Weights of a small image classifier.
Data: trained on reaction-diffusion patterns (Gray-Scott), 95000 training examples.
Rows from block 8 of a small image classifier, named by matrix and row number. Rows with one number belong to one channel. Each number is 50 + 12 x the weight over its row's rms, rounded and kept within 0 to 99. All counts start at 0.
Before each channel's rows are labels from the 100 images, of 14848, where the channel reaches its highest value: "responds to" is what is common among them. Only what is clearly more common there than usual is listed. The data: reaction-diffusion patterns (Gray-Scott).
# convs1: first pointwise conv (model.blocks.8.convs.1.weight, 288x160x1x1), inputs 0-159
# convs3: second pointwise conv (model.blocks.8.convs.3.weight, 288x288x1x1, transposed), outputs 0-143

responds to: feed 0.026 kill 0.055
convs1.23:48 41 46 41 60 37 62 32 40 60 40 57 65 47 45 53 41 21 47 57 73 74 49 34 55 53 48 48 53 61 57 37 63 44 48 44 54 59 39 78 45 46 34 40 47 40 47 49 52 46 65 60 06 45 65 72 47 42 65 39 46 47 55 57 61 56 42 45 62 32 75 59 77 76 56 48 42 64 52 44 39 44 58 52 60 51 39 52 73 40 40 29 58 61 41 34 50 50 51 52 39 51 61 45 66 58 35 51 54 37 34 56 51 54 47 37 52 62 49 61 63 58 64 77 50 40 41 69 49 67 54 72 59 42 46 62 47 72 32 60 67 58 53 55 55 34 42 39 49 59 45 30 24 46 50 27 52 49 61 48
convs3.23:54 35 42 50 32 64 46 54 48 49 38 65 65 63 56 72 49 48 26 52 58 45 72 59 33 57 44 57 40 43 46 51 28 59 59 48 49 60 46 45 40 46 52 59 41 54 43 50 61 52 46 49 63 38 49 64 61 54 34 59 62 54 63 52 68 64 62 31 53 42 72 58 52 60 49 41 47 31 61 38 36 62 39 48 48 42 43 27 51 52 39 52 30 56 59 40 49 19 38 72 42 69 45 51 71 73 34 30 48 28 51 43 44 45 48 56 73 52 64 50 60 42 59 54 49 65 56 62 35 69 54 66 48 56 30 44 57 73 58 38 51 47 33 58

responds to: feed 0.026 kill 0.055
convs1.27:47 53 43 62 53 59 42 71 55 54 50 69 49 44 58 47 44 39 59 46 40 74 43 62 38 37 53 48 54 44 43 53 41 52 34 56 48 50 75 40 53 59 60 45 23 51 32 63 60 46 64 65 17 47 59 68 55 43 47 45 55 50 64 60 46 45 34 35 51 36 33 74 50 59 32 39 37 38 60 49 52 62 49 41 39 56 57 40 74 53 40 39 30 39 41 60 65 54 55 50 65 70 55 66 83 67 45 60 70 22 43 59 38 74 35 57 40 51 54 58 75 56 50 47 49 48 68 45 48 57 40 70 46 47 29 61 41 80 46 49 54 52 55 45 49 44 55 49 48 69 52 27 58 41 58 39 53 26 43 66
convs3.27:58 51 32 56 48 49 55 49 38 36 64 48 56 38 47 46 74 62 46 63 52 75 36 64 46 43 32 47 50 35 53 69 55 60 62 88 34 40 51 53 44 47 45 58 37 40 40 45 22 39 29 65 50 33 43 35 53 57 51 37 49 47 48 39 62 63 40 47 20 70 16 45 57 47 68 49 58 35 65 38 50 48 43 67 63 65 49 49 50 45 60 46 48 45 47 47 41 54 51 64 80 49 47 43 55 48 37 65 51 47 58 50 61 40 33 38 77 76 38 38 76 59 43 32 32 63 34 55 33 41 41 52 51 46 52 51 29 53 58 47 35 53 42 50

responds to: feed 0.034 kill 0.0618
convs1.178:35 42 26 45 32 53 34 63 58 67 48 39 73 59 57 64 55 56 47 48 53 53 43 46 49 43 69 36 69 41 52 32 66 61 46 26 52 46 54 58 33 44 60 57 53 50 41 59 35 51 55 33 59 32 52 78 68 29 52 57 56 41 50 57 55 37 60 51 65 47 39 57 46 33 45 42 63 55 53 40 42 32 50 35 48 41 41 44 37 65 54 52 39 30 71 66 34 49 38 42 52 32 37 36 55 13 59 45 52 52 61 42 57 73 36 53 74 34 56 44 58 64 58 47 52 47 43 77 59 74 64 47 44 36 60 49 63 44 58 69 47 49 48 29 64 44 35 51 75 45 54 47 53 40 33 60 43 56 31 67
convs3.178:56 70 57 53 71 40 34 64 79 52 45 30 63 65 49 41 41 43 46 51 47 21 63 34 53 71 30 48 62 29 45 56 60 30 35 62 33 41 47 41 60 43 25 51 45 54 64 47 70 61 39 48 44 31 43 29 51 37 58 60 24 60 54 44 66 50 66 33 55 45 66 29 52 38 56 50 48 33 40 62 48 40 23 51 59 63 34 53 61 54 63 29 42 21 47 45 64 60 52 60 34 56 38 40 68 53 44 29 49 41 31 37 53 30 60 46 49 50 60 66 68 51 71 65 39 56 46 59 65 47 56 51 36 52 49 25 57 43 50 70 42 37 34 57

responds to: feed 0.026 kill 0.055
convs1.77:55 38 41 51 52 39 50 45 30 58 57 55 30 41 68 69 62 59 51 53 56 51 59 54 45 36 46 53 39 65 71 59 50 48 36 48 47 55 29 56 33 64 23 52 50 68 40 47 52 39 49 55 50 43 55 40 54 42 44 52 47 32 42 45 27 47 23 45 55 38 48 56 46 28 56 36 51 51 38 58 31 41 61 35 55 60 50 87 67 54 55 44 38 40 61 48 58 39 39 40 53 36 37 62 91 41 45 34 44 58 79 61 20 27 21 60 55 51 37 54 73 41 52 55 46 51 42 54 40 68 60 31 32 42 50 53 60 58 52 68 60 42 42 60 49 57 44 31 53 34 50 38 46 42 55 47 61 40 60 54
convs3.77:59 15 41 63 69 31 46 38 46 63 39 50 44 55 50 32 40 58 43 53 65 71 50 56 57 27 46 67 30 58 32 61 40 52 70 68 68 57 57 29 56 33 50 56 52 53 38 46 50 39 40 61 74 35 53 48 46 41 43 48 58 58 39 35 46 42 53 62 54 47 61 32 46 45 45 50 47 55 48 65 23 36 47 58 49 59 32 37 23 57 77 48 52 45 53 47 58 26 49 51 47 45 41 49 59 74 41 54 66 58 48 55 61 33 49 60 61 63 81 40 35 53 21 54 66 41 53 63 61 54 56 68 48 41 52 47 44 49 52 56 78 64 66 39

responds to: feed 0.034 kill 0.0618; feed 0.058 kill 0.065
convs1.80:45 43 29 20 51 75 56 47 39 59 70 49 40 56 38 57 28 54 57 56 75 39 28 29 58 59 44 74 56 44 44 44 31 53 54 28 56 50 32 41 58 46 56 41 67 43 53 38 48 68 55 54 46 71 35 53 60 32 60 41 55 58 40 32 28 61 43 73 59 46 62 46 62 40 48 52 46 38 47 69 67 61 65 40 46 48 57 59 59 56 37 49 47 52 51 50 52 49 41 52 31 53 48 43 52 37 44 63 50 48 49 43 42 46 50 51 68 40 45 46 52 55 70 60 65 56 34 40 62 39 69 59 51 46 58 65 44 39 55 51 61 18 77 56 67 45 54 34 69 44 62 37 32 39 40 48 65 79 53 27
convs3.80:66 57 35 54 69 33 26 48 57 82 30 30 43 55 53 58 72 60 44 63 48 55 36 41 63 64 49 70 48 41 44 53 30 60 53 45 48 47 53 53 74 49 43 60 46 49 99 55 54 41 60 51 86 49 52 46 46 49 46 55 29 58 67 22 39 45 53 50 57 66 50 50 48 33 37 24 50 51 37 34 34 44 59 42 40 42 51 43 44 45 47 37 44 46 57 46 29 40 48 52 57 74 42 53 47 58 41 34 32 34 42 44 54 32 50 44 36 58 45 44 50 53 44 27 55 36 36 49 52 37 52 55 45 64 40 20 46 64 46 58 39 64 57 50

responds to: feed 0.034 kill 0.0618
convs1.196:43 19 50 47 61 52 66 55 38 77 64 47 62 55 38 42 34 33 61 71 54 54 62 58 56 56 57 48 40 45 48 66 53 54 40 62 44 46 36 64 26 56 58 60 13 47 51 24 37 59 48 49 46 38 57 67 41 42 58 46 48 48 45 43 47 43 49 34 21 53 58 57 55 41 33 54 23 45 29 67 54 62 68 64 35 67 52 44 40 48 39 51 54 40 50 63 45 47 58 46 21 42 55 38 42 37 60 54 41 43 53 67 51 42 52 40 36 63 36 29 77 57 60 56 40 39 40 66 37 50 52 60 40 58 38 46 44 38 68 53 50 83 39 32 51 62 40 48 40 38 35 51 48 38 74 42 47 50 41 48
convs3.196:41 58 43 41 45 72 36 80 72 47 21 35 43 27 61 50 50 53 47 59 73 34 53 37 29 61 51 66 74 54 41 57 62 61 51 45 50 64 59 54 49 50 59 57 58 59 70 59 44 57 46 41 42 27 47 63 48 35 72 62 73 69 29 58 50 54 53 67 72 65 48 52 56 32 39 57 42 36 56 60 54 49 50 55 41 46 53 38 42 33 45 36 77 53 57 38 55 44 70 46 46 54 55 55 57 60 54 22 34 58 46 63 43 65 74 39 48 63 47 52 23 29 40 55 63 61 41 59 55 43 53 44 52 51 44 36 50 77 59 39 63 26 35 30

responds to: feed 0.026 kill 0.055
convs1.134:42 43 28 44 43 51 47 67 36 53 63 46 22 35 59 46 43 36 40 69 46 40 61 39 66 41 55 43 57 39 48 48 38 37 36 44 40 69 50 41 56 51 48 66 50 50 68 38 58 66 46 44 39 59 36 64 42 44 71 36 52 30 77 46 31 42 46 52 75 43 58 48 61 55 40 38 33 43 41 63 40 38 54 51 51 41 54 54 64 62 41 46 32 47 34 64 34 62 39 63 29 62 72 55 45 40 45 55 42 41 72 51 35 53 36 44 47 48 15 55 68 70 33 42 69 50 67 47 69 45 62 32 50 52 52 50 60 46 75 67 54 59 38 41 65 55 37 63 51 62 50 49 56 27 38 50 62 63 46 74
convs3.134:38 35 50 35 56 39 52 30 48 53 45 14 48 34 59 74 51 59 58 40 39 50 50 63 41 38 57 43 34 71 31 57 53 62 56 46 60 46 48 47 40 76 52 50 46 41 51 42 52 45 49 41 56 55 45 63 58 32 37 70 35 41 65 68 63 70 39 49 61 65 76 63 44 56 51 27 67 45 42 40 62 52 56 44 38 36 46 41 51 29 67 55 65 42 43 65 51 33 77 49 34 59 21 60 54 54 58 37 43 50 38 66 60 48 78 33 35 35 60 50 30 68 46 70 32 37 57 35 57 43 36 37 44 50 49 55 43 32 44 45 47 42 73 32

responds to: feed 0.034 kill 0.0618; feed 0.058 kill 0.065
convs1.103:49 47 41 53 50 58 55 41 57 86 54 48 35 42 37 47 47 27 32 62 67 43 38 73 62 71 44 48 55 72 58 35 57 52 66 21 25 32 53 48 53 53 49 58 37 37 43 49 41 35 64 42 54 50 52 58 24 55 52 66 48 38 54 53 47 44 60 67 48 64 67 56 60 55 52 34 44 39 26 47 37 69 40 44 50 55 49 36 66 57 66 62 53 60 64 90 57 58 56 37 61 47 58 30 48 40 34 35 63 55 56 47 45 43 63 59 71 32 45 52 63 58 52 35 53 64 44 60 46 44 68 53 34 53 73 65 64 48 56 50 58 50 31 51 32 61 65 52 41 46 50 53 50 50 57 76 61 50 53 68
convs3.103:36 50 45 50 57 63 42 49 60 57 47 61 61 69 29 78 40 40 68 60 41 53 53 37 59 54 52 52 66 47 52 57 54 55 54 36 33 49 47 55 36 59 43 55 40 55 50 47 44 58 47 46 54 50 48 43 41 40 66 55 44 50 37 53 38 51 51 55 65 13 44 44 57 59 67 62 14 68 68 59 50 63 56 48 41 39 56 29 50 38 59 43 62 61 52 59 43 42 60 37 27 54 36 49 47 37 50 72 56 65 69 45 55 38 47 59 50 77 74 61 30 54 64 46 54 60 57 74 58 55 44 32 61 36 49 56 35 54 61 72 61 55 41 57

responds to: feed 0.034 kill 0.0618
convs1.97:63 41 45 40 39 68 66 56 55 45 46 32 59 58 60 49 51 87 32 19 48 37 41 53 47 20 37 21 56 47 69 17 63 49 60 59 45 42 18 45 66 54 55 42 69 52 58 53 56 37 38 58 40 56 49 60 58 30 51 40 54 58 36 63 47 57 61 40 43 56 55 36 38 43 69 73 45 63 44 47 31 55 51 66 46 42 38 54 52 57 35 54 60 80 55 37 48 37 30 56 60 41 59 36 58 50 61 52 55 54 53 52 40 39 46 49 61 40 48 49 54 50 49 43 60 62 58 52 71 60 68 48 50 60 49 50 30 51 41 31 41 70 41 40 36 59 48 51 67 38 54 49 48 38 43 67 43 51 50 79
convs3.97:44 66 49 36 50 42 43 60 54 66 53 48 61 41 34 66 57 59 25 44 46 67 23 45 46 40 26 50 79 64 62 53 42 59 58 40 77 41 56 68 52 66 51 49 46 41 53 47 61 55 59 56 42 54 62 31 42 71 53 48 65 38 65 52 42 60 23 52 48 54 47 44 64 82 53 27 38 57 39 39 49 33 49 69 60 66 73 62 23 31 33 41 60 52 57 67 48 34 39 38 49 60 75 54 50 50 44 41 34 38 46 56 65 29 57 49 29 39 65 46 41 33 41 44 30 65 51 57 57 52 29 37 53 59 53 59 52 40 60 44 39 52 34 44

responds to: feed 0.034 kill 0.0618
convs1.20:66 48 41 40 20 44 52 41 57 78 51 43 42 42 63 42 38 63 67 62 52 60 39 53 71 37 37 53 37 64 56 43 31 38 52 33 36 51 55 63 61 68 41 61 14 55 48 13 69 47 51 48 57 40 64 37 38 58 51 50 40 25 50 56 50 68 54 69 35 61 43 38 49 47 48 53 30 37 51 45 64 55 43 38 52 38 40 34 70 53 49 61 45 49 49 39 48 49 42 68 44 59 63 35 36 47 17 56 38 64 68 36 60 64 46 60 61 62 47 58 72 34 34 44 52 46 40 61 53 49 72 43 44 54 32 51 38 67 71 50 30 50 60 48 46 51 41 54 55 53 63 59 55 54 63 50 42 53 60 42
convs3.20:47 35 58 67 45 30 55 56 58 61 45 50 40 56 52 53 48 52 52 55 57 57 25 57 52 53 53 45 48 43 36 35 42 37 52 65 41 40 57 51 63 51 54 61 48 51 70 56 46 60 62 59 61 42 59 69 41 43 46 59 62 45 31 57 39 71 45 41 71 48 27 30 42 53 48 56 49 65 51 70 61 51 83 48 50 39 17 57 62 62 56 60 38 37 62 58 64 47 35 47 43 52 47 51 40 48 73 70 38 37 38 36 56 42 54 37 35 61 77 50 31 53 56 41 80 55 75 76 42 58 58 63 55 53 66 50 93 52 54 48 61 49 57 49